Weights of a small image classifier: num experts 8.
Rows from block 4 of a small image classifier, named by matrix and row number. Rows with one number belong to one neuron. Each number is 128 + 32 x the weight over its row's rms, rounded and kept within 0 to 255. All counts start at 0. Numbers have three digits each.
After each neuron's rows are labels from the 100 images, of 14976, where the neuron reaches its highest value: "colour at peak" is the nearest of a few named colours to the mean colour under the peak; "top examples" is what is common among them. Only what is clearly more common there than usual is listed. The data: rendered landscapes of hills, water and sky. In brackets: how many of the 100, against the usual share in percent.
# fc1: MLP up (model.blocks.4.mlp.fc1.weight, 320x160), inputs 0-79
# fc2: MLP down (model.blocks.4.mlp.fc2.weight, 160x320, transposed), outputs 0-79

fc1.145:144134079172060129126133153092125164135148127137131083108140169183145129158136088155090084152123176140167058163078130123147103178148145116167093163128129045113111119107177094158150104103172105128184162180118150144163123137140166091167183069
fc2.145:168103115003156158060115056120100102192106143126155098148116096103037138151116128133163214156131132136132107108167077145158163081131108135115178135149120183154183133153157143128148189155087132038150123101137104157150108096120076170077113151
colour at peak: brown (51 vs 16.9); orange (31 vs 6)
top examples: sunset (73 vs 25.3); fog (61 vs 29.5); purple alien crags (43 vs 14.4); land: snowy peaks (32 vs 14.1)

fc1.34:131103148112081120121083118084144129158112101118153123123176131155138109155127178131200114163074160194194127127118118136146170124119132196142140091162149135061133122167055114155191117148131150129114089110143114120111133119120089063070151145
fc2.34:127115134149156154146189127204130171104125115102177138096077151150147090093115067156090128092114138149158117166152153149087147139113111109095091147122070094178085188098157131101130161121187117149181086139107166115154111133175101094170136142
colour at peak: brown (66 vs 16.9)
top examples: water (97 vs 44.3); sunset (95 vs 25.3)

fc1.100:092139140147200086141153146102091116109100094169127108052154137114112152103178060127137098127087098124115101100114144182151083126145112098090146129134115079114173137141155158196165094147122135147123086119152183205171132137117143091144139134
fc2.100:208195160144128165171128160152161136096162180117081129113110111132094054138149119131149139179119103091127147143114097115115131173114144197138144171134164149146092128144158145141113061147137154123137138094093100106128223136111113106145157114
colour at peak: blue (55 vs 1.4)
top examples: water (100 vs 44.3); noon (93 vs 25.3)

fc1.72:133149100141111111059178136057110104134145111147139165163103152136146107132158080209114140113130106078132102096075078143136093142156073088155133097131109118103152167136123115111114180084119087135079126115114143100152172108164097124058108114
fc2.72:149073189139179131154054114138141159135125134134145161111186144093142147154121104093145109131181158072147179114107119190126088149124117168094095065133173216127101120093076083100169150094132140130120147179067120108094094132165111100135112129
colour at peak: black (94 vs 26.4)
top examples: night (100 vs 24.8); water: dry (95 vs 55.7); snowy peaks (38 vs 14.1)

fc1.191:079082137135150136137135129076121131127115127095130114146147116145089164134192113105075070127081160200144148157082099159116121059137094064113113186157127115117112122169204147078125056122135080158158161099119155138092107089103056121141153129
fc2.191:106148142105138097116073153153148133160149131105137148149085104111213157145114178112118124104200124070143129133160190167160122125178160179084153099126145107118123125140099093186170044091167182116152152133119123104150123113130157188105107168
colour at peak: orange (53 vs 6)
top examples: sunset (100 vs 25.3); purple alien crags (57 vs 14.4); snowy peaks (40 vs 14.1)

fc1.315:143166106073075085167073063187086142155102111073109099124156117100184102156111112146107139149147118149101156170096121103143133128071154122112066092143091093154107113121113053032153166123186127128150124144167162112181143135139162191150162130
fc2.315:125122123103148124141149089091157134160141147189150177074110140173128115119146174084129161079144145176119182097146152134139070110125154168115149141141197159138132112095097150201130180151067130165120145147180121068113105185072120142146110128
colour at peak: brown (59 vs 16.9)
top examples: water (86 vs 44.3); sunset (84 vs 25.3); snowy peaks (46 vs 14.1)

fc1.193:091140128127125120154149114112170165087151117127159094154075141142086151110159128122056100131095139148148169118122117138144088101108144130188142176094130110079118103147106122138116137135101139117120088080118147177148085094129132091014193176
fc2.193:126130131164103104067136135155124081123097156129071150125126084113180139153120109054149151132120133119126132085123156163140133161136081072135100133162132154154133128055118147130128110158110101164112155061142098118085151175093126104224092094
colour at peak: pink (34 vs 8.7)
top examples: noon (51 vs 25.3); desert dunes (39 vs 14.5)

fc1.43:089148105132111125099162123125116118120122120083130094066089088136111092097092116122091174141100143184099101157109111102166141163109124081103073141111153142130087183075155064176096083085085147086110210102175161089169119087133144126153122112
fc2.43:146128191063186111126155104132131141180161142136081105121135152107142166160128083073107126100117140132171134107146112121111112082083036179112128063121096094175083083138129152102194125128127108208143121159099166168148169134168085115139140143
colour at peak: blue (26 vs 1.4)
top examples: water (96 vs 44.3); noon (71 vs 25.3)

fc1.151:135115156136128107160113083127105169171138116154140139154101162207220116113164137147081121116096087177131103109101151169078100100138118122092127196133155109111128122171071178117131066125155133112172139130126131073111124118167127094095149228
fc2.151:097146049117163143174137111115171070149135102123167145124149148078105120118095106077152147145178115135064098172124106113103107073168169100116160053121166127119224176085131110139106121119129141148140081192118090100161134142098120099152109111
colour at peak: orange (55 vs 6)
top examples: sunset (100 vs 25.3); water: dry (93 vs 55.7); purple alien crags (43 vs 14.4); sun or moon in view (32 vs 8.6)

fc1.224:106115131098115120118111161175130068189101109077187204118174137110097099148209153101172221140102134139071133123171095144165137135146060143131106112087148167088108040094184142132144124144139144161100180149104143105112143117124118146106100183
fc2.224:131147134103133102198124126108099158071098118135096114155137121124158094130095121119118051141182132124112119102147215094138161140098136089092109142129154096156137209115130166117122171123146155133151156121120098121172140171115141091211168088
colour at peak: grey (52 vs 25.9)
top examples: water (93 vs 44.3); dark volcanic rock (37 vs 14)

fc1.192:154131168126125165105130153134157111158182150074091113085098153196135111111141121098097120149094089195106150141089086135079143116147118099154132139080122148147123121132134138190140156136113125164120122184092149178140104182156104109142064131
fc2.192:104105178132107072091116111100145123097104083146154102085111119118128173129149125124079134171212142102102147082156131130136139122131066189085124131168101081153095100150067126104106146143137116111108140060122165167158136055136118150127150110
colour at peak: grey (96 vs 25.9)
top examples: overcast (100 vs 24.5); purple alien crags (87 vs 14.4); water (80 vs 44.3)

fc1.137:137150069109146114153137137146130076110150166172122107115102159057150082151173144098142140146124177158136164113157084144135132110092148150137137133100152138145105102136098147077098171127105160079165087091188101079140063179053123163058085148
fc2.137:121061167124135126081108157139140103087148147133106142073075096148143082080133116104104118097179162139081147080127165123081128138155072163120130165123172087116112122164155106153090149103103108125081125143118182150133114154138135110155249095
colour at peak: brown (79 vs 16.9)
top examples: water (91 vs 44.3); sunset (85 vs 25.3); sun or moon in view (35 vs 8.6)

fc1.106:122099106097105135116107109132156132160165169104102125168146132164136146141156139175150098123139134170130090193100182125153152144183042147142100132129103153124135149149206151114182120105199091126102182162101156144095107112121117131138211148
fc2.106:166151142127112159168123130187114159164144080173102109103151100097122129154182157092148132150123113080118089153123119106127170102161121086146131135135159138098162127109134138135122147152181114150180095140176097111143190095098135105117073126
colour at peak: pink (27 vs 8.7)
top examples: water: dry (97 vs 55.7); snowy peaks (74 vs 14.1); noon (70 vs 25.3)

fc1.273:033089109164133080101117075099133144160154130179129163089096132186174094157141073109135090129140078121175072128089143146130155152154112144095139154123097149203122084066093141237151147144094155113156145156105142138143124114121154098133162119
fc2.273:141160103115152086098119143167204144136118185100149120119125118089132103105132095134118091067174136092137177144090056149103141118144105144092106093088114122141158156110160154131189142119122082153141101175061119127087137127159080145166102108
colour at peak: black (79 vs 26.4)
top examples: night (100 vs 24.8); water (79 vs 44.3)

fc1.240:180139058153150153146171120130098127131162206132153118119178140101152130168139112154160115095116116104089180187119177088098171155137082142163099125075094125138164130058175107118132135071106138135104105112122114126180149084105137110097156141
fc2.240:112101135188132140091148130101130099113049057084100182165091147132098123141074138079083089153104123126159129154189094102145133074175184197112092127173153091125119123143114149104093152144120118240135142117094170119065155142106124179074161130
colour at peak: orange (49 vs 6); cyan (34 vs 7)
top examples: water (87 vs 44.3); sunset (56 vs 25.3); purple alien crags (37 vs 14.4)

fc1.185:153123095140179126179155122159108124123122108172150077104149110122136170144163138077145113137121103189070120161099126113135131222150193105130126163119142215126075116133097198112126126098131133186081094139104116108102117109131082156111176147
fc2.185:119116150147134105096103181100135111157124126051127167180159147103163135127115117151113142139102151134136145165170148095145117077146153176127141120080092070129142091157181104199122084154151138103180149134108117162082123142107135080140116123
colour at peak: orange (55 vs 6); pink (34 vs 8.7)
top examples: sunset (98 vs 25.3); water (75 vs 44.3); sun or moon in view (33 vs 8.6)

fc1.70:163142101170130138108086113065099147137190126143119091081083118124121079070107155085104162100107119149084131103098175045118070165167150154138110149110136152060099115179099117088142107164115123162167098158170157140140167089132118171131162112
fc2.70:142071151121163098123139126195145135042084146131082077150155135181138087142103099141083180148119143123124143123156152152149114123142042055151084157166109057195129166098164132090096105145112129155154159116154100206136191169134145070141108156
colour at peak: pink (35 vs 8.7)
top examples: overcast (78 vs 24.5); purple alien crags (69 vs 14.4)

fc1.19:140069117157121147090128072147096104165163108162157118108131189095153117103158083116102154152072060138130152171128119154125127082154155109129080153198177125075200144153133082168146075132158226107142130187054166097111145118143113164126144158
fc2.19:068135199138138121142142174114125162147085131120149129142081162138136138129143167130182080104131145091128116170160115083153103171134147130109086110113093172176137148096090077116078090131135162179165123154166181090135129118090085132134125187
colour at peak: brown (55 vs 16.9)
top examples: sunset (100 vs 25.3); water: dry (99 vs 55.7); sun or moon in view (33 vs 8.6)

fc1.99:130116158089061138109084203136145104103140143090155121107066151117096076112161132179140092140110083135087135074149113160126144141138139147104140129153159039112149145124147162141136111184124152132150079091161075146107125217089109095160055124
fc2.99:129049157200095182093110126153150135024103143105106082189138092116128145085127066165139132149114109135164105183052153114146203141153114103136122143114149130122118080129137119104142158086115126097163151134097121058132116148133189146120149095
colour at peak: grey (55 vs 25.9)
top examples: water (100 vs 44.3); purple alien crags (73 vs 14.4); overcast (63 vs 24.5)

fc1.118:079077166119135119135159138163096076115156120099162136103041120124123129113075185159139100178145070180192114217112139128117108126171173093116138130130051127111150159133184084118149147132160156132189168150118104165131121131118095150112155072
fc2.118:138170163137095170085073136084134146124100112104101115173114128177163142097149133095110141143092121126114095093103172123124092089154131202109120175140164151155089125125115153111104082088150089146075143080036114133122097093167109149096068101
colour at peak: orange (40 vs 6)
top examples: sunset (98 vs 25.3); clouds (95 vs 61.5); water: dry (91 vs 55.7); sun or moon in view (25 vs 8.6)

fc1.213:143102131143121147143079197102119111177085105144164090108162160121148144141103121152089107157121142128119096150119099164141169169119104144124133120056074146130122125120069154117104099109120147144151151099172177163137097085142070128190079136
fc2.213:166137162140078111135101127188112146109225141122076126055113092140070149112156068097119191158119100095142122069128168093109182188104170140087117162191182069148128176153173170141164190152118133107123112106153130124161116130111155094114181159
colour at peak: blue (41 vs 1.4)
top examples: water (82 vs 44.3); noon (51 vs 25.3)

fc1.205:092121131116151129142157115056078109112147087106091083071178150097143135159134088123197154098127104120118107113132125079163083187172103149155120134122078068206107167173137106140153150122106136168143149105108175114121091102087056101147184103
fc2.205:111126177170160138123175151163140156119165141208129065100125098132162144104114133143128193128097120070111144124091085113137176149107190120125129152162134162104153113211158136120090056157093122151115099147135089078074121185184128158174127178
colour at peak: blue (45 vs 1.4)
top examples: water (97 vs 44.3); noon (96 vs 25.3)

fc1.167:122092208162061100133168101101146155129144123175081096148146154137130085121143109073129120175124107122154082140086174142160072123142095081105095145178060070169141092171101138167112119107120143110109159116111151109123130104124096129111081132
fc2.167:121148114085121166114095111121096130110076188057144127138096105163171148098144092132160106102128089140115087118105085100087077087109177098129184119075078180205125085169136143104140087174111127169093140137124099063165113117188084106110147116
colour at peak: brown (45 vs 16.9)
top examples: water: dry (100 vs 55.7); night (53 vs 24.8); purple alien crags (42 vs 14.4)

fc1.125:142162108181193121111112082127098135112136158162120171060093122136125105144181147169129079130138120135118175086126137106128140172175099132107060133084168129132108182097124173082097078135173084188149089083133125166116182118077068144118098180
fc2.125:095066141194078126084152140110137179069109132110103097174170156139153167079119090151117084089110134108124108190155092121129111137166141102086161127181089137121113115130172113174131167130104153095109175094137146252107126170137107140136113127
colour at peak: pink (80 vs 8.7)
top examples: overcast (100 vs 24.5); clouds (100 vs 61.5); fog (67 vs 29.5); purple alien crags (65 vs 14.4)

fc1.162:145153068127117151083112170150165152086086153056112170109087139115175100097164125113170124179138115143100113065102107150089106107148139083141122179110167064087121080115101165139115119157181120089164112099072133122181166101101121203140141168
fc2.162:105163092122110090123173162111179160161156090160109116129141111126120169182117155132094170118100122068122097175121167075095150057087148074077165128133143161146111164166192143098057108111126135152135204105155117150151133136108111113114120110
colour at peak: orange (45 vs 6)
top examples: water: dry (84 vs 55.7); sunset (62 vs 25.3); terraced slopes (37 vs 14.2)

fc1.166:152131156110197105151151147151127043087148104101117091184145102066149170109099155132123153084141127092152093131101101070165098127108147127170169148134217103157072139132118171070088130170127122139105126171091114106095110140094131199065149105
fc2.166:120080138212056143149116127091099139106107171135149122163162062195092148147160072055119069169105134127102140077074068208156159189172112133159151147111061127101174139186150095123103104142146154119143150093172108074112095125186115146136132111
colour at peak: pink (25 vs 8.7)
top examples: water (96 vs 44.3); noon (51 vs 25.3); desert dunes (39 vs 14.5)

fc1.97:129101136108143122119146143111123149038137151141104115100052173093135149149177117157116126102084101098124127072089090090123100098174098107111120172153127130101147090113128118151101065149138159148146128147148202097065110108184115112080151180
fc2.97:119152073105052158125133139151113103147112136116166189139218122154132087098050144129126140114166181148079081157152176135126109145087142137162163133092129085120088163101164142138151173123119119126120149100155102180121093117096134115163170108
colour at peak: orange (61 vs 6)
top examples: water (90 vs 44.3); sunset (79 vs 25.3)